A small CTC audio transcriber, trained from scratch: 12.5M parameters, 40.8 epochs.
Rows from block 6, named by matrix and row number. Each number is 128 + 32 x the weight over its row's rms, rounded and kept within 0 to 255. All counts start at 0. Numbers have three digits each. After the name is the row's rms in percent of the matrix's.
# short0: shortcut pointwise conv (model.blocks.6.short.0.weight, 432x288x1), inputs 42-83
short0.113 104:131129126106083101139159108136154082121147174142050176121131157150159093101113135132139136097215131125129096141162132131008117
short0.114 098:086101159125095080127117134125123144125159095122096106067114188148065085113133166095125125109096115075140152172103165081071131
short0.115 100:129054164168108125095114110157089124141127137151130137127106178101096147114134100131123100129165112090108125128131166133167129
short0.116 094:070099130144178102087165120074096149115135149125073199132099111103134170164164126122165132103073135123091152166145156054162113
short0.117 098:162187134116159108052127142090105101083086174099184143132137161110119093094103087108115128123119095137110085172082170135146127
short0.118 100:123170140117137121104144128144159140097170091149147144135071114118144101127145161201086028155113106153089116108123115129030173
short0.119 100:139079127165115081165108143100089125097147172066101110117134091117157101157039113147128106118152157107142150161120106112128127
short0.120 098:122083136102112059120161140121145173116126170189079116073155084128158130068133106120144104132162145132100114025124187133084103
short0.121 098:140096096077131147106114145146124155147147167070111151158134104134126212140109144105095111048140133163167137145177154171142086
short0.122 104:153116139160144163139112157134104130126131100133087098135112093119120096100135135138109113140091094143133114107106162049077152
short0.123 098:124088167148120110134049157163094142086126039088173121105186068101143129107116131155097074177156121063142148179114126127118083
short0.124 103:137142122146056111054076132097104137141072077097132145091063077086156126114089144129123131141102161105130119169136136127107096
short0.125 097:049091157152092113075171149137059120119148130109119077095115106165115166095061125140124137111166116118151123114151096139159086
short0.126 104:145151109153092146117160076087150105074140118047195198091148131165179172116142112148126148065160184134110160162174082072130137
short0.127 100:117078101073123145125160149117097170092132139139129181105109095138115119133140123082125116130151111034057159148153088140134102
short0.128 096:123079112106158152084123140146058103164127149135085149086094099081107126130099100041116138081132125105106108150080168101150122
short0.129 102:189154150137045066123150152117159111058170131152130126126115132090131127164134135143128063110164117107169093171163035082044140
short0.130 099:102162160132098120083099116121116143109127115130117117153106128123132153113095123119064154145062131123155167135052089079136130
short0.131 097:106149053169105161140172103047117148118142158111134114115139138137064145129111126110130169112097121142131132125138168142153134
short0.132 102:147123128063155157116184169139117076169148149135126127156111073130068097132152108145101086164118131123132155143193072117173108
short0.133 093:081149211185139066129074124167150089157106178138101179127112108149105136137133112101096084122124110163109116139133125096182118
short0.134 099:112164122155089184183067136132076077173117148107095143141162090089108093181140127103070078122124132133100140140114117129114106
short0.135 099:160148062133166116070078081121109085116080192160142089154163139112128105076109132104095067152145115149097140164111138128163139
short0.136 101:125149106180089113105155072088100121112110117121136176086127152157113095116086152131071145104179145091050132170167106139156109
short0.137 099:121134088155115123097161150128134134170100147120169140051109073109062162129099100149081114164092100042196112143111091148202085
short0.138 099:114195086144155157127117143117192120146113166139093177120111102092031144118059143105098114146122159112174045141112155135164059
short0.139 095:080093139121103176141149110108138140134131108116108118150134080132088142177085130160117088042137112124093127109140112147087114
short0.140 098:169122139138146147168097085098131096156153124140183123117101175105057129100118150129164119077095140135133111123176141133147156
short0.141 104:119121136133113122132154155143106182099135181154103114167145082139142104105148109078174159144107116157122143149109107140097143
short0.142 098:142107104095112139141137118161136127133147144118110160119137147098108128134078101085123096135072068076128158143100109167137092
short0.143 098:112126101124055092118115104133168112144146174144174151134172126135170150075110121172155112086190123150156145091115114087123180
short0.144 095:140127132118118107084109119074171125123141093163089132193157125113094161164110129078108107138157122152104123103085164122150132
short0.145 096:143193149132177111081142117057157109126138164134123103192111098148170153125104164155128110163116101181110139140156112136166167
short0.146 105:143096141087082108159127144143102117170186160120118133090112196137129147125089104151115110113081128061110156111189056077103127
short0.147 098:143154132129176107106053124135129105149145115154140154113144094098108148222160136147105108095068101098200144136132128063111173
short0.148 105:113124171151166174073128099098133157090027144100120134100111106112119109137096149124050138132127098116133088144127112105153121
short0.149 101:120115081124096121136128110178167112151141100160142106100106151128096121105134134063145160111132153012146117104068109189084083
short0.150 099:124103132215133142097173110104136119138123177166149097164116096109092167190135108137080158104134126095148107098148147142179121
short0.151 104:144089132092197142096068155149144142153134130141126123127146127180142182131135084043134108138174153110126123109127179171209128
short0.152 101:107077166152155133073127080064128211109112148129125163123099171115137069131147137124135134099100081131129129168120131145081142
short0.153 102:139122029155076157162078070082146115115098210106167122118130138103132111141099122158163105135111100086123089148134077142160181
short0.154 093:126130084185117072146096123087084176118129099086172143102126119132120083123120178126156155179095112151116249075083114161196166
short0.155 099:170159110164113099141150148132164127099142181159116090143135093096120107101129164102184111149151132153202137149162154149124160
short0.156 102:115125099115160119161151135124180177067106205141098103056158149041131134062110088151136153109097110075141127138127166113122102
short0.157 103:149135142110145139050154119117099142120087127147110137122046092145074187146144123060131102075141080111176098142124136072122150
short0.158 104:129130097088082121167150086113142105108103122086137138148138123141143157028121105094151091125101151146114178128184119082091094
short0.159 101:150157134157093074096146040082086119112138120133129111137122091144044127103125143115125158100142132149124192127077121120078153
short0.160 105:167092141136113087102075137117173098102103095161064075143132132089116138143114127142115071112138152050087110165153112083066108
short0.161 103:181173069128033102090137080148118131128168113105156109163171096105160110094055109108169089166107098123163068057125105105143097
short0.162 099:085109164136067127130093130170117156085192125131109117167163109130102112101146109107113075092093174099113143189167108142038098
short0.163 103:115121156065123128141131151135083153118158091056155145127133129129137117119118143177150180158085120104123139129096116183095150
short0.164 104:103103102114126135075087090143134104142080111109121102115101134156098088105123086108156120155082103136104138108132167123153090
short0.165 102:124081122076195107102121146127183119099160106139103177167133151180132153093065137150179161166162113142124082108134179227122118
short0.166 095:106093122113106128190056095149148175134120138160135143169138120118146096122136145073171154141116161110074084085068135156146109
short0.167 105:056082135147117095103130192166071196166109032102135135166091169102124133112102139089099100154152145134106097137127152163171140
short0.168 101:123113113143090048089111080000108114131171125044124196108100076131104132141150148158179162090127124116154101107135094183118139
short0.169 100:119068166113133143129086123090158155114126122176096119114077105168121148172140132115114116068096085140165084124123100169121159
short0.170 102:117121171037081084115058118076113126072101156130138130109155161120130082077115118088085128111125141063109107174092090130138120
short0.171 101:062125148137115111144088148152128163116102134124109163051100115156106134154133139163144147098139140076095122129140125085038165
short0.172 090:110154143155077122098154078118165113102190102134125125155113112108157141150124134212194210146110147113180110063145139120067122
short0.173 103:092133094162102132158192122159112099074152159103137150045144085153097129131088120059147131096115047113087064128159064205109127
short0.174 099:167112047126164160140079163093138050110082094153128115142081111124116085065079119117122133110102073102141133114105176101155134
short0.175 104:104144067150120116135138146109151132129154179138086150143129072040099186156078134141130113129109141090081148162197097159135059
short0.176 100:110150113120145144084096125139132119128064160121071112103095117170073188160097099108099142157070093156103154170139141065100057
short0.177 092:101147154146059141106174102091048179154144131127127144107140096086096133092145118149167177181065143128152097145120135138138108
short0.178 100:171102141150180089120095123130148133157085135144163151111130084114136102139130096145184124138095125115182089089122189122163100
short0.179 098:108127131165153078142122111136113139157142159103149122144094105160170165134127159069158090122144157123089159159148117127176138
short0.180 091:069089165140092135100173161121156137109113133098082163088110131124079124081125129189161083124073162116124140136167091115117141
short0.181 099:149150173085133063169143132116165072122114142161136122116158156177172129136168154104142089080092097100101111177115115142136132
short0.182 104:127149097092149112130032130103110153143132104078165152078095159084112181137111120117138139168108183135098206118191161124102075
short0.183 103:168135099177150114071096077051133085116136150163117134151174141092121111143134170075095130171113147193143133145162131084062110
short0.184 102:142132123042199149023147154099134116116091113117135189126087156166089073106154135119108134132168083052067116118117172169150127
short0.185 097:151161108175096156110157146102158107078109147152117190155115052066071090152094078102133192112095122130110097150142148148134135
short0.186 104:096091136155114120120116178150110104114090085080092124142175110090154124058134120133161117151151135091125122120111138158165119
short0.187 101:107195106080138125148203094115147192139136161113164117144152133158114084125139187183117186111152140161100100159136169166078126
short0.188 101:135139172126142087113148137112132108105144118118074109077121099119061113157132123104142164162103126105067141113115126126140098
short0.189 098:156161130127177157093097113123140133080150110092100139165110151093159090160121124154109120146085187149195099114129124122122177
short0.190 103:152091113167065158169074133115149164123097128121087144105160048123150090146082142096119103151178108122124165156146117132133103
short0.191 104:132098118124043109152152102117160136142108130136120117055062143142150138022135155143099125079098080154101129171104159113088158
short0.192 098:136044179170158095085119099126129106136188147121088114106100139118171130122110147070124093094123103160169095152192132109057133
short0.193 105:172093117090138140095131072068084169158085141149166125074097118100100081155127164091152154194100182162120194187169115126159110
short0.194 100:163134121127124087138127132111170125161093156136122110098127058130161124148121134132112144114104173148092185153170083077133117
short0.195 101:128052124110178097132108114147159094115126178155152182115164121122110085096114144096122119133178132090052107167089167161194145
short0.196 092:116052128125171120143138106093122165125064101101143106101139130074097168173118119133121136210120168164153182134151140136204157
short0.197 097:134101103147169128111135114101143117184078145100125101123102112126112116188148143118065137133057113151139139156138166122067097
short0.198 096:100155087132136175124132116123118146101147127109159176147105138104124137221077159116132133092138150108115132124196143167071095
short0.199 099:082081070186100121142149101081106139062146121083118168070118144151121100136111108182123180061116107044116108171163116152062131
short0.200 098:152097131181119082119093138154154127135150179100190138152152083120149159179140186113156131123202131148103114119134083142100160
short0.201 101:131101123162112130067128065172094104203162187153148135153145099094127180170181169173050144167156136133148156117095131076159173
short0.202 102:025125150078093094177117090162105143115128146115087057007147145134097101118094076127123139099135131114119108118120128133025110
short0.203 100:118092116159156115143134090124148104156100103131049111071076197152109101118087092160132148092086093069090146118139122169073056
short0.204 101:112074151177094077112103120129148074137117119164116085109089068152128148098091148128136065100117116151165136104109129111129135
short0.205 103:110077106179143127124139134141121118118153145136089159162106145073166080101116154103220098157091104082130121174151180174139140
short0.206 101:111080149121139067182106112094187191112132138152106128156135142132074075176165148119153075116116170121130108171073086130177130
short0.207 098:081110136138137197165148168118133115159125158153148159082192135106109050127107149143089189101141121118094102151106143137105105
short0.208 102:176144173099142145120063177152140101150152091157111153115186130105153110059057142110071162099111082128152157101140161111082161
short0.209 097:187179122113114117076115100123083120155118151054155135182159114122127172144168162154143089115119086168125111174095145115121126
short0.210 101:058046152088042153184123041185144147126161191147116159064083129141103131115109159147075167086149148060151134131091142138065114
short0.211 100:119142139111183137106218154082127138117130114126143083039135104034132118143122142174106194097146111102175109119132067128085153
short0.212 104:083107100119066119116116127132067110116093168127114115083161125157075110080087050133119143092145095174097127116130077104083135
short0.213 102:080127078165205145125128138115071139063112154054085110154104109155135134058148113083093107141113103125120151131115180070157127
short0.214 099:030124110091139106183085142136144127134127125162116132126161144083150065179125086151086116076122151080100093194095134147080151
short0.215 096:120152086061116101125125136126130142080162131188119083122148091119106132114147092083132129124135097135127134094106132158062170
short0.216 102:149092194076101125153175144110106129077142143132106061090131122167117133089098151153096167113122131069129108189106127103053128
short0.217 102:150109125134144138150152091145104147158142132125135134055065137166123089154098153093065143116125141060134125122185104103118121
short0.218 101:088055146104133169132062136097154079107083132117081139125112109110100085122107139101096172158108150121108152106163154092138107
short0.219 103:107116132151088165067107160144102138138148164115091127119148130119106136072044122078152165127164150093078044099148142159068104
short0.220 099:075120108126135091093109135151168157145113087069156129113085125093137132117120168102134123137090069158098155148168194103187148
short0.221 102:068125147120135103138128065119076066137102088135136143113129100165106137145152097105041183112135129101071143151102133135120138
short0.222 094:048114122166125133123115086130171112119073168165096095066110081088108139109121136093108125100133158101132172169123155152072088
short0.223 099:127086105129141128050072106113082186102115122040138132164119147133142167148077157105127088171113134125108155171103135183210141
short0.224 103:069098099114139171131127110162112107134092123094109110139062128098126158082088124075094154166126099093121161085099152150128034
short0.225 098:173137081186099149114077137105128078071075180049187102106141114135154094138109158114117153048189128124077150145137146116104151
short0.226 099:141166144096144126153127066090163064123116144042081088124093089134115051153090142099093151079066105140124179138080099134072088
short0.227 100:085092127109147155103173128130095163071099168149136146109068082112053114137096161078122118096146137089103116069166084119119099
short0.228 100:058124142093098122143152155118123138079119125096128127083182177143129141061134067145114089109139127107114095153131093114083080
short0.229 097:136098095124122143073112122075136086073134081070066176127107112145097167109116120143121105053065125142116193077085114066159140
short0.230 102:082130143162113074121177145103131103044107119148109099160067145108142110131140169098189154112141118146122112120109128149070173
short0.231 096:207174123116066136037063101145145130144138111124153138085134069094085146133130124101139153044143070185146185106114130073119185
short0.232 100:168093132072179074060121163115073104053131150066139138104092097117162102075153142086103106122129116131167102109157107090158161
short0.233 096:130124121144074134134177061189141108147157119083135113158080145120210164102098119074171150151147124098152133145147129206122139
short0.234 095:113085161149129100118130120116090180115063124070141150126108144145098171122125159126129103181077131145051191150155100103198128
short0.235 101:154160136123104136150110077087156064164151149168146163174118176089037069122096149140095146091166118137143131101147201145094140
short0.236 096:128121102153126147124185173097129169116129193131146156123099073090046103108141133121164170136101159115099081168123128150103109
short0.237 101:111044138134139107083184051040110161111042130061135119073095108156129140095154132088128103183138121167092161176114127104131122
short0.238 100:164125131050143162142073163139081044123135112104147143051193115150179090013068147086149153120101083195105143180151133148119160
short0.239 101:112096117111126133167162088151113091093137143087153115108097128081107072091083146101148115155116115087100117128077127117082091
short0.240 099:099125110090064134093115166151184144124153149093104163112114116127119121084162103178148105098171156154054135141129140165104141
short0.241 103:144159130123158107092161051072104128055110100101139152142132136135122083069124123063094160113091159167108110163119147068106129
short0.242 100:138100114159078153101079090121164131096103185063170178093156084105115121156142156093130104111173072140156107116138150130107176
short0.243 104:080118125073149097131131151055114165096100163150100103106153140118131164035133117081110105112107113159122136109125087081113116
short0.244 102:113146112137137107108150108105141170140122151169132122033109137085162128149091178103076161139128152159112097094102131128135148
short0.245 094:075158147176112133123151039068145157101116123126177149109070160150084137125087135118121106151138076098067147163045113145175150